{"arch": "mlp_mixer", "model": "self-supervised image encoder", "dataset": "scattered letters and digits in many colours", "train_examples": 195000, "image_size": 32, "crop_scale_min": 0.3, "horizontal_flip": true, "translate": 0.06, "color_jitter": 0.4, "method": "barlow_twins", "norm": "layernorm", "norm_position": "pre", "activation": "gelu", "mlp_ratio": 4, "parallel_block": false, "inner_norm": false, "moe": "top_k", "drop_path": 0.15, "num_experts": 8, "moe_every": 2, "expert_mlp_ratio": 1, "experts_per_token": 2, "shared_expert": false, "patch_size": [4, 4], "conv_stem": false, "layers": 8, "width": 192, "projector_hidden": 1024, "projector_out": 1024, "projector_hidden_layers": 1, "residual_init": "none", "optimizer": "normuon", "muon_scale": "original", "lr": 0.035, "momentum": 0.85, "nesterov": false, "orthogonalizer": "newton_schulz_5", "adamw_lr_other_params": 0.00089, "steps": 9600, "batch_size": 256, "epochs": 12.6, "lr_schedule": "poly", "final_lr_fraction": 0.1, "warmup_steps": 190, "weight_decay": 0.02, "adamw_weight_decay_other_params": 0.01}
Rows from block 5 of a small self-supervised image encoder, named by matrix and row number. Rows with one number within an expert belong to one neuron, the router's apart. Each number is 500 + 50 x the weight over its row's rms, rounded and kept within 0 to 999. All counts start at 0. Numbers have three digits each. After the name is the row's rms in percent of the matrix's.
After each expert's rows are labels from the 100 images, of 14848, where the router gives the expert most weight on average: "strongest on" is what is common among them. Only what is clearly more common there than usual is listed. The data: scattered letters and digits in many colours.
# router: router (model.blocks.5.mlp.router.weight, 8x192, trained with AdamW), inputs 0-191
# up: expert up (model.blocks.5.mlp.up, 8x192x192), inputs 0-191
# down: expert down (model.blocks.5.mlp.down, 8x192x192, transposed), outputs 0-191

# expert 2
router.2 097:485530439565532445512426523461435487529634326522498557533526512537499506465557565572490483472519566542463528539488415508595565537490487567531591453485500429485526461549578442499544588442491493513537457458499395483538510511516478483529543538482500460535590545557453527529611456560519518469447479449502584465522486456491553572562501433462453481462441513534501488512587531457490540502552462598530491500559462495455515557428507542447464532482483582443549520493400461596482467490568496538479448483578401507562544622599513460560498562511612441487425439480480548498477503446512467390
up.0 108:497538553510599521480446499462581486478495488560454475509478578464493389469461508484608498488444539498516609608500576447539447514542436476525516475636471543492488414521401468508477448476549480451437534479593559458424494566468464474510523567436508491490434517523483563533446495490489513591503486444580502569467464485507497483476452431500479473459559579492528422493559509488467474527483490586463487502498396519474413550439483453520539432424504478433549546508582533514491545434464496510599514522494464556556450545529561417493608496391602585578537458512341553552475517439452499527
down.0 110:486497469559364513478660504377517493508503413517542547578561529489489520502516551541497515558439533496569488527507481547447493492508508489461457489511527492464466490519449472501472588552463536491508479553391419557508487542355541533401504442645517457482542545526411484448521542355564488449476537440465483457467505524575458581573531494480520597497469410438514512487521480505456508581493542495494458525405521512410477513484574587517502544424554523504495519458448499526380486532505504531605487467492536539466503474573560437515471606557509448425484510440406496477553498560536501462
up.1 093:537520498438519626531458417498484525484434616613431434444516468510572555483501515500569492547607459478496444523579502514438522450478446502462534452504489489485462537515489464541445502436465576459470560536481517603515485472518502455515419566472490584448485521489457458539435558542499559562641519563519379541515383509412583513437451493498523516531489511458416458440487545586462504459541465492436483560537598503536515401403463443594500470585518502479558482540549481550442522442484586492481401479466492466463486490460525501544567564495458490528464425517611529437528568433517463491
down.1 106:473531492483504539491474531465502515519469410602507511487500492550525542523542506444491653530508487553445500467493511443451422468433537561538499531512487511487504470476533549456560443553467467467508571402542545466544612516532451492415490467490393440537516484449551523559567452485455485511496542478524545574616546560541468557612560484467507545516440511481545538400535408602549488590511552473432532488459505473482466541366463576474467471443445653483491461520505489469507523436517375481466491607537561483475482487460418436470491453560447479439530557484527485433539358491507505577
up.2 102:460413529493481440525502521592535491569527518507528458504494479477477549445485603551454549443476535486351417509494529549443553593538437539442596410503455501478411436538521459427467505571570567493496521462555539538464604504456516415444428513518485481481442520517459518529431547425415553413533479406568465613497498493569484522470505555513432482493510551451500546483424610467537526548492486543515524526437529446437456562572510483466497444401483434506505583490573579499533421586446535475582557481489481564534492437516522418491549454526547530430536590538528532488475467566523459425
down.2 087:521577528460482517513535587495574471540534508502453558513462419450531549512506429485534486517599467561530517495535534424489487483523429486538500482504538516541508483443473510517394584463511472487498427512447412573517466600404365578514461525367428540482526461501487548532488420543496525550474531492407526454502525546457489494585554524424564523529490431503526477553498532472548490592533504450449404532571581548586473418495507481494469454494545526493483509525335488466437508542459567525591478534531574540488537544465507367473498574510381493579505481528492459431529419584473424553
strongest on: yellow

# expert 7
router.7 099:406565428451510503554572509530553580504443528506541529555590520450514506536488444525483394385436443509537494426476565436431509488580488526509542432450528599520500472482522508544465532396500477564521476411523480568426481547508481472525483495487422504454372540516535510581517420622449491505496518522563403482471528581589400526463439480541496529564482443468462438469492493439466513527526454518472401556511416442507490507553528503557439471472401473476516428534556483461513514527401481527478502458451521494460391387522476583465550530464492578444578554459496456538567514403532526535
up.0 097:500488461460521436496531436499584488555382466451467520510464597462537459543544474598401519505561449515549566588551509480459490568460543495456563529525518521407447451469518618550393497496515440529489519499496409471507562554521494473542531536455457426430435552498567513473482488499461468561520496487388503526527521377490516478508410547452529431582532499549466516544486451544438515566492500493422640507492488451480539395558508505459467550484475592626564503533507553507496440475446489415499484487481625524604442545429469529460516561507502561494382467496538461545548496510449468567
down.0 095:515485485508400479523558491556499412502525595420441573553511464471414586460561339510585514549534497618523556469492496560451499562517455425426543575494501484577517495507619472497452576465578493558566505407584539521423546511477539489541524481483467490485446465545378474446504547441491562487465533535484481533488502404496514498532480536550435533557444547452554540449521468509485474508439476495461530443521535531567507612481492492517483513505469443539424504469434602468500496580535440454456567483561488458454443471536543533498582507428373562435545484410504474510546424428491483560
up.1 092:468504498483398574499607465403504448486483478545516506526444485529429523539505501471548500523544484528533550547524527513415400468494501540573517589530554485585513525429537473516528498489539614453520453434521505513542525495454450403472488521520445417467514476495462540541550532546465472537515534414460503512523495386411540428489594409390517465412425366565395598548505478484505514488523432488534537456431484547586500426596571506490495594511463437600583550446486516520477565507451525489466441526508502479482512476535494497577587461501495496476490516525480504458615503484490659461
down.1 094:579594497559454519450536480636479381512501430498460496549508533466438487473456597524511484470513500561570470502392426515532456513567409502458420510476488541595472590477591595506510507532493485525494489515447514502541534392471518464450497473449495505566484499533425464493492494498479560396509535534507538468439498497372494391568441401552464504534381502451536560403529454528450449584556571567557557505530519499497461562493507579451490542422546496499502491529532445546516508498529485463421500438516543487441544490507479479576499503506528404509524485502580502487526423470458680541
up.2 091:505504523475520513475473527415431386528531532540532456471431418506537489492495422502491595415403506505591609659498461552538445447440499587518595430469574461506497537495493501533553501550527487563478437458418536478500436455526515425550429432412485466504588585399572498440475511534468584524464496478415496445493520527596534468446432453505581451472534463458505474551496522453509437521549561521462472645563556494508577470425494477503562537517475490522451506514466529513472538503530574461491525579542524468538471531462495467451682487546442504482493498525513481459544473448481562532
down.2 092:506536526531470436461457503489592346490518473510488462523516574469509481521524589473453523547499495442412448499570560482437479603558464514417430591437549451565524499544447479494419507440529500553520591469525438508448527523455523511512570485508491516469563446557474454576498526484532402497443523519467551473416513534461446547530535397531480521429451455457526476481619495546444548545550613532606553473594453533435450520497337429492472586570517435480511443560538418477452551487502560411474471435506572543527511513515602554478488437422497525504507460530472511489563528536466493546
strongest on: purple

# expert 0
router.0 094:515487486502460602528472469477538420521432527459423371500475517563517551474492498494493513547517580488488426586537506540498487494523405448519513553537419467575561569554471531484508565536440498583565489505468593544595516495520467518544575453445541539464492480540408505434527506447522458498455504527490567479454531361522507442533513426413398448477510464515543535530528436570424588456602557559448472515563509511535445431541459477506490490491519509489443538536560422531398507454591511573537596439581572427550441533459516527613509524460483558472448468467444472524375522465508544560
up.0 095:472482445551529521554616552470410472508524543493482491397490480514453509445444570527519454451456525384532521527554637559566494438467466555571479468536530494502530527444496558489506412487427507461438595478577522491506498508540469576536508558498562415496445467473547505529531581472451544475455510460283401395540501478534578438463474438553499471454511437495505429529497457531480521518509552513523456503479529504533552582555460545487517506374524487496464440481588534437470473533506530516514516461485475542523518467550496571446463490489420513382538384516552567615528560527530533521
down.0 107:485513663527630520419491415608485464460453490520618542519506421496521585544456528482496534523520504544454447522537498410561483493514487454524274519446466582506515533551444533474465486569527522547514466551439436519535476521474529406453482541503487477539476544583437490496502519591542518549470496426413539443492505458518477418520558468527493480587559460500456541494466544463505520452490522385452530544546514453517465509508482509528485469479464516524541316443473487482506540465518539482534499485551476477500482511490503512582635473512586480518400551474417494548494567498438525484
up.1 115:563483552452500478481444451388393481519556560523566492468544462536525689427393492451494495570644448448540455545485437435500569572485607498481507563548508570506480538578478534535535466497428462494504510499531511535447478544543496501448477496490490457421447474509482410528440492556529461581503497473483408585424470554509477510531462473496487441578408458577463521457428505548517493516470549367515492489470562500452494494499450551503504440510491479547531497498529391478547495419472563473486547573485374544501536475500552557583446567577570490491555513520548524419507520559497421494
down.1 102:540422461459439593565467532443554354573521442571422488504521520513523514592569522480573501567481526441465497416481527545449484504493510585546459528553439503474547435512470496511502462532501435463531519514414414490432491465526579528451519491466525518513614489468609535461514546535517546345507435416475539544517503541459420481565501516602436584479434487479438557545516440566522524560592484480585526552454527522474527482486473485538461455427482543464493479504593497497518444548461533571518420494590527502385512511491469408467471481452420532480446627463519577514530525462480420524
up.2 107:429551506447541532472517562520560508481487532489598441398471557525487433510486516475524477516508459459602487472430390527468597440484483584508495555463518437344587542557528451456515546486526378533484494509433558547540458505541515478503468464473501586475548445509519559572478501501574551545399422507444518558538390444416508500435449550462543466559527536509498538526432449520522501526610461590473479490486518460426482537490439529466583543447414478568407392557523459490525497501549517525518544481481550479456525502498469535511531454448496490516479555505594448447393568552569629482
down.2 095:444457543511458488603427340455493511428495475407578453585489491520434513435566513547524482467510448468463385501513528508587347565569428443556361574582483625566498483494505532488531555513471529429496571482603468512499539454432377488500502589529497457557499535477490472523444499461495496498525586476536511522539568598498521435494442382560543516472476501545481481450601459528478518580453507425526489590504432527492573527539555545424529504496426451504429429533531533491518499531539510518506515463500494491489542529527520512465496426438504491498467486448520520544592486558502492509
strongest on: orange

# expert 5
router.5 103:474558456490549475567495571437495486504528510493493521443540520511455482469426477395526503535431513442436452582520519426472472544506475558463500522612533501388421437439572545477540528621493551523575467467521525457444488529479496441471440545503520500434485483556564541450400425517489459426414411472472564466551501457556450465434447557466536440578461522468578486532434517629478470550415402472595573441509539673456545535478538483472526499428532464463469504513541537449525536479565506527411576473469506580529543526556481474475555454550524560467466569517481497510603565512455511465
up.0 098:570482510397408593556486429509498481487522394483601574477488488499476573514518566704563558433542476564531525471520528516486464531554528625516486507531494550472533524526465478530463407538472373522522445524420534468516512554446452606494512481515414479473497480536537463505419382509547535517518453494480456506421468451504523542505541480476533503487541452492473472561504466449446494437445512546582568554391468479423622535540498458471554457460566540504467472525431478362548481486398509495491605551575491503544452512534501426536501453516515502469524463464519488538513472475466539418
down.0 098:428451611638534457470557548506543543473508539469381512478555503475571422550463503480470571549469520463486454502521573490469491477447567518559502487578520494529451508451527435467475470532475605535426381473471457523485535486485455380476512561449491513471512487563464545478514537443542516497552469453522534458581525478396462523495546518470587409497534511527509489446582483551495485366563509533487487560507526512461480591569435515504529493468426402437451535478482429532528509561689521502467494505396474412575452495536415511525525516492493546540488487534473461459488535466618409559
up.1 096:410410595529532490401472423587469572537492513459512499546505529498601453484459532523527471553467459525510475502493496436509523540382473394540535558504432524514474584563504509454429565475388506515456462490565470535499527531472657520464535537555534538420477452473394534592580517462514429430396531434430491567514489464599447513512519479466461569470471457575485488452538493466501421547563521489480549494444457464499496474516498580543533442421567538434457563526436408504518508474522483501440611472566486512529522491522598519411585526480563524393544538564469492506527444538511510492
down.1 093:505477542466512545433472443484493523545538503434569528513473517573608586551498478497558541445530475487526585445517558520509523450596507523439511482479524541410546507565562428472455418526453429452509502458471588534459547535512486472495508528505533511504507536528537561488470429392449542503517455546335398566461505469476465575500532471570520475526546513457574539529406483480533573438477468467595534513536483471555554530565454518415408470444482601555489382509524540460493521635432601541529472593478533515480471561449405480475515418450519420476476495393470470568506508451450503435
up.2 105:466562579486548534523506474523478468495450488461525474439523457504506547544506531424402442401580534393527441484432517482517601468511555432496437486530546438557428592518481501549534550545539443546409490517555465561472476438705526510463435493517436419501485555507569518530470491430442470556581582493539560546459494438531455457403414490546498537522461516547533500487576524565575497496511620450629495492492525500495510502427473484499487522490435636505524490546417468439465496503498572482483426416467483544534493419515548553453450558487471447572498474504534497547471493517458405524
down.2 104:450468487538430507462467422533486444468527476439511405483524529549557501595563467450519446489432483490459426451486547470454534427519557534629510489621544525576467470498498494458543438443474505596450538480538509496590382528557574492503486505507459542518514572489415490464476474541469478433434403506497574464541432497557557538493485504585541520534536525559484460536453572545548498445402542465543498579644479468438498500590486395507401506574543522505453455482502458430548526463423553522563552468568526505557540504480494435576518458377554437580540496495525474475490517484428419561
strongest on: blue; teal

# expert 6
router.6 094:492542575506585520571522496566531477434463554438514358488537427598541467488495501444439511472502424580515497474478523471527445462518578551431537474447505418424403478564530526468549473453501410497438492462491560479554370540499504519507551566452489508418549417522648457416508445557511486472562423561536448539533448440567475550602429595421527441506547499472574496549444447424553483492540552533502426442494457487588487517487443516505490545499520468424518526534588527481532443561523463501474567550495494427477475454439495423492487536466491527475442425563506572573465480477453545564
up.0 112:600465527501482421553459568473442529521495449416465509349498455491534414555523480518459459542485536440479289473538476489549479518514573542539433521541479560529561469532489563464506568457480510432451354510448444506575496475499507654471478481508637424493481572505533476516493545491492545447574471474455543579506459528488507516434522621518480574580527470504477448482500569483543436469519527489455401561546515546518501531479538439569527463554526389561525547546478452481504505513478477515493465454484455585556451494518551537537504440473561570491485464504438450517494416431532506530
down.0 114:559481445523485500461493509417443555516499513537525517560441565445512570542445459562539468568544502439478428518448563527506517510509347462503503495470564473623506557492363472567514528531515532463629493464446548578469579496576545494513430484505470472532465483569538495441469549422487543420507434516483424632527538565506535472513529524536457523542455504457530530558532536479478394458499514631542444548410528552425490531525490428546458565532403475465487468454454500579485479464496376463501498487516502539426504513598440507510509498537495458448517475546574560452532479355420507476
up.1 097:428485537447522580502521558463498413465487465485455542548460490516484384539559509456454456512520424489524615472450463516536516548563534532442427507497546550556509462463528589579399469438447419484542411475493559551515510442404534606512486553590511510513479494501505480476539557497533527489527502582445533474491501456489554517471420452503529508445534478473495491599511462452580539448507509405501445565543530564426488420556571475528580515444506489495524514512511473509518433540548385459508551493475497540474524578466301523610487493452603406542489543570426416514536536589533462486
down.1 105:458500475533533420559459510501494504473536491494502481583543526525497618537573455508514504459586483516488478508455512445603511500529468546550506519519527453559515550481542510477436359510585550549507418485560530480507502484431432617524460483427435446554490511513467500421497527480425496495515523523558481444503506593502558489499501469551484567524417468480567522295565512490433560468558492555457530507429555568553533468440448517579469528402454517504558478406498501505535478440458390477482399599539515497526498491545402447590514437438502570521473479446417588397493527517552499561
up.2 098:504480493468547442574564507534365399516502607489452517481557509485388590415461512495476475506482482461498507466542607467470427532529458559477482502427542527508467612491488483484550497515532561616525491550536513420464482551467521530578492544496492494489446504508469524516600550495425535613491448523488551434593490571471538500534532469459506409634557536427548513516491474589464432434491544431516432495588519423449424507492460533441551464511485511507549478543474442433404487530524508465502478520467550461527573489455506587450456467366387584514546468559522433551557531446470505483
down.2 099:390557522524549564465333526549509489498500434420500458452455461577524476559459488518432552447486513532485558512510454509504539498428585509565445507499441537454503446524488557481548533435495432506490436466404399491472483451382524587492524399518658528563525513457486512530438513528456495411532499409498479512510448517502499490478505557575610565530490574521489575536526550491490532429528603479542441520539502581542505541562563466477428558485438510531570535498497476523516571537475453487458516441574463427509461493522587434396543575533490509493519520535401577462474485416533410500
strongest on: count: two; count: one

# expert 4
router.4 106:421514588535484496521480546564381462526513581531473543508486537466458519435519568487606496510425499558480522523472529451509623526421486519513413459496486423563586461460560591515491406521567523491505491456490540455488468486550509490567490464544519512506502561603516485567482538514484438532512411410537524583529469577499417501523456519485502497527510528490419455521415500482480519564494487447461461514443536354481480562442597565585590504476529404590518573530477522482532542467463452411515436489418441507410516508483492529511501449589472438444479323486499508493477476600506461446
up.0 109:419478507495573509483541342511534555468534520467539538603542475455460525501550491457538523465571488537450638546484463408497477557468504513467487608533536535481509517429426520498467565527442483405503470540557463431575532434473480482560617522556514443504542534496429478492499521523529486436500490483530498362525514487384469428528475516467483495420566481522526532543438487576523438470463494517452453446526469383383417467576466481554442502588523602434487446520445515526513473459535485516463540463456540499520514493554566478479500597525503584518511525581448471504532642528564535409
down.0 098:569574455482498461553432501540539486522524468441523478561454464564517499461499449504469372445548538507523682517486471543464524512521537517505475487474484482570480501487463542542539626477454496546538593554389423569598484556443593527511480444467538442499516476461560483519510458601512454553449604526417528421455477469451516488515483474565483535441522515483469548561545610463527518443564469530517455512553461497430487521498546531512564620477546490458461444504304442487513468488480504488538494416536480468542469522544459498493487420454630463543523458545457450437528437433458454512
up.1 098:471444467450506525473493430492446500535557499567509516400461458510500457496555519504528460585476450579502479447517468518498524432451551520436523550468436469520505514360516589487554461552513565587467494519541530436518550483508482536423534632514475470533462585440607553580564421511533621398506506459549440490541541391464424454421450478470463487519556459446462534469464587544535444446468495456579479476520512542463497476527443482453520478445523489578440470470567526451498615459555459603497478553516546479529562532585483407454554483589549532341492544510550451480529473498546493486
down.1 085:389521483504489463512499497550482535532395430603550486533517537479526471488511546486529521467434580540573378528426510536512531562512508488508462486508536494514619457495504458525503455418622445477501538556571539497487525471543529502486488479485481507604478499530413466451455554527536448519506485533415467459555452603473614542520526442587487457470467522468421393460516455508465535381541474462478517593424474417547481448495520505488526572599515529417525476524559405509579442515426449468591494459538519476454425486448492537489486523645460473599531476520631507427494481534460462474
up.2 097:537556592475442497504490474494490522456530526490377531501454466549521588529509489496495516422494508528452533485410538480437507473526485560448589529524556503574400519491474390495549478555608483479523466548562478469475438602510427526509562449496484474427522470453519487560506506460548519531551623524417483582433491555576461468541454532593586443472411451492525444466646477388538474460456422449552545452567422523462522502504473588568432467589508453504510476546463485529468593429484567486505465451559516444469409536440463451471552483523535529586439554442491469507495461597498529549
down.2 123:473433513560474550532510517480526515534433518546546469537494437500532500492507561457572500488471517524347453456527472460529421543537519499550452525481459508487399508521499477468546463573514515450513539470547535514506475488541459528570483463514491534506477550507503529449461554503498494467499629472480448477490490668438435377471546503452471490493533342512439423460661536510519532405487555522441540482485459395453527643458525585531432441468495526505392462433561498535598477513376511604558505537521438472521518465555534518550577513477546521510439493507505527515570466523404505556
strongest on: black

# expert 3
router.3 108:570397497443478462489496445504549467473475510560541602448441451463465485601553534548539518557560445549529511610528489500455474479481521518557458507500468516491539497539507421453511549497515551487523470467492547428489616435533535483460551556460535477518510624542429506523492483456460519479499529582457451474585560469315421516453480381528462614467513551513479593438422510471517510519460440449539620488472479592544534454481508462514472587464453533552598482474462405515532471566532503498484523471503566430475577376474494443567410470549416521550511546486506514445581513518487481479
up.0 100:464592498465537428481526475465549479482483595501427524577469415512465523497470525504476469563535592520604487430474480573444529431470462588468533617502426514540480481510455567578527500493537502508477513558395475613432462603436599493574489526459485519413554536514547452533499486373538438427488551506484517478523489496489522515460457463500548499511519452389512458539524394538458435444471471589519428472536549536599475532522440555478554520370576475501479530491481465469612591532455467497549431522524495568582480555467543519491435444479446456433477431412551513574524493482498502531
down.0 100:535279407544597516462468496586526534554533480512537487553445628576537493527463556455525504502464513408514490515630570500538433502573440498438449500529461460459518547571468438478457543526448464425532465382419479488574497487496466449506513473493525526438474445555467576552496538543455518485541503471462480596491474565544511430422572536486533466558509531494467511497525571496432535545528497413491501502548478542438504510430534480473492469602522495494485450488522453508409454389503593494556615505411437499443452504584505564494532525557516548545496504451458492457577460478502565458
up.1 095:571454436449550482534486568545511431410544493507516548513457601645459509495504537472553519509429456559502532481500546500462511545490471517478464443580478582492473443602448547551475504445547464467520432503490486532439479502529478442493522485472464522489475577522494511508496526510412490603441482406532425496449453501498505495482442459530478408545412516469539511496532515384507541483451561503501587586431579538434561489405499513454459427513540418540540534593537599541543510518524520453497433495542374548476565563462557477483547454410462522603475573522587450538440550510457568353
down.1 095:380537579532536462486529524444486508538443532493562568485498518442527447516427529502498461516617435442504588497527519532548490477450513554443590551441456518447467495504503536416495517509439588517454501488574473588568534486483374579443568469419498477560441491507352455442561551557504470499460441593525614434437408446575481539575505546482528537509537393478500494502550584533513469455594443525487438499421507429484354508508505487522485521572454550546547458467510546498576453510580540567476537445477504498437467463544450525494495534526485488429570477503420551485541551497466460470
up.2 095:484542531474531545472464382536383447518517578485510551469559537456480510487466546535535530490592565567399543465490456539458539525512567515565498572477425607392551574449463551508558524477475490531554459409549521533552426488539554490416464469562451548383468522544426469480552500511449492501549467482471450543499532505561386445541455527416515487496492488604521606468418503491578458513552493444469502490522465468472460509442498521461449522470444528399471567442446511461512525509523574513467421509522544557511453545463536493484604553379440497533599506424490594512496629525439506480
down.2 095:492476531515482575471642521425527512488495496430402450532494454457464550525485400429438452510445556433540438555461421522517466518544563569457480484556509483472379481578521358438513489562518494398535489528466579523501552510431480574543512526509477534634547503489498490571533493479581508543442579481517458412567514475494537572504526511496521536453470486464409483463461518423528553531452467477460506569498566521496536497581567453451437498441582506572553497520537544518399533498512448578582417539498584555547546588453513416457460549570523498475453490469459511515424398463527447468
strongest on: teal; orange; count: six

# expert 1
router.1 098:462600522503568574476540493516545507550458451476474496509556484473497459453503436440497534553433441520466532473568574468485443450494520487524478523454488513403382513435445579535498461476517568424455525636421555583374542471448565557560485513438438526445552441405479475498441598532449467525419492493490456509475509553557614439415513555526518453514570460480612466479532447419423500521405482593466560589435500530454545541573402446577510510511537474472528535492454475556486441439578518505510492475465490494475537506440509544452531448517561540474539507492425604561440527498502445524
up.0 098:445493493533427610511487522542481448541489466552417508537584566506532516559483567503445533522520534442523424455436493488389488458577474535553422442497504525498433494505468473461522491508501511602495523526545472537520488576607506536527534487441434460487509511476594474579477393479467466424484505613472473539458521520542517468426498546573466433487485527412423582509572507453462484591594555471536462542467422530448524466487515595539463529400537468537510559462477433405538588438505498481541425549502544480600560484433383490577515476530553522483483483541556459489460407572480558364
down.0 097:581470534472565451537540383429519487560457443476525545520466447525467500489507528474522512518463519509536561555491504486448540565463495461526485487545576558479555503559498533600497465556505482434515540427488442525613494486488479577489527487372554474492450445557338502490517462520363514521476585403543645607534471571444595497528468511424541522566518530522533466528471500469442546537482458459533537462499557496476430504454526420482497439551533473499444407497418505613485451520495437462558525477408492536503557468513377484488540551596427535474534443505400465460506535511558544501
up.1 098:528454586379485509518531523555416574515513517559438492531451462556532503480428431596512458473468429450477492471557398543562445488634488513514446516507579456488482513574481483466464435521495558584479520672448519438553467466458540475447459452473531472473599518470528465521518588573516452484476463525471510591576510502460533480584508580426530478578545508474508535419441474547514486513554452356560516487544543481472501515481516440509441445499563495521488466414457502582554530499396493460386487522427492541474550555506408514544555528534528447513487485516594462482562509511392443506
down.1 100:448483479582476523478381483563545461506592569476518489439550489506464493435605533404502526594474469517467493463531502561473557483480544514542464503523419607534457469494473577572499441410492490428462506592504491499497546543570566506559520530471524484446459418399523501449483540439557541501473493418577442452529520545533567498512541505534443472551501501478510476481462509429527511547389538422509481528450539467507504485475476469512447511558473468505466527494461555735468492466521451495469505489531514516458515446531448455530463409546446460498489607441564687491413468577546515475
up.2 100:499504483466519550404474552429529440489542440506520521462528485404459486509505525517527427429602531488502480541467586523468610490487514515520402490591492548480562512387442489512495542569570477524465492589526583479454383585410495587482466485534510498504447430587474536481508449493552549507456481517532611391437549523454425378480574334580448601535515493533502481504515473516480554471500469503431510509526433447567502509444530568499482493462453532513467487509455545471501556538569496478520491417577500529485557462530485528562531521476494503436570486519568456587404534364510510503
down.2 109:495566546358578590507590534570541529492536490517485527434487548409523478546518534425499513440589547528464580453497550567416498503491449534514414407492536494475479491504455430482506495521490619513492515634545573543540487484509519456452427515505491514577455512591468438449497450515545499507430495484540431484490474501617490439386594493545480498543477530537501406447447449545510490434428540520518479428516403491525447550531552568400488456464470518482543343420529496496466489463495585460569424447523489541531543508533489470435494514589526506452513595533410557521510535454526500520
strongest on: green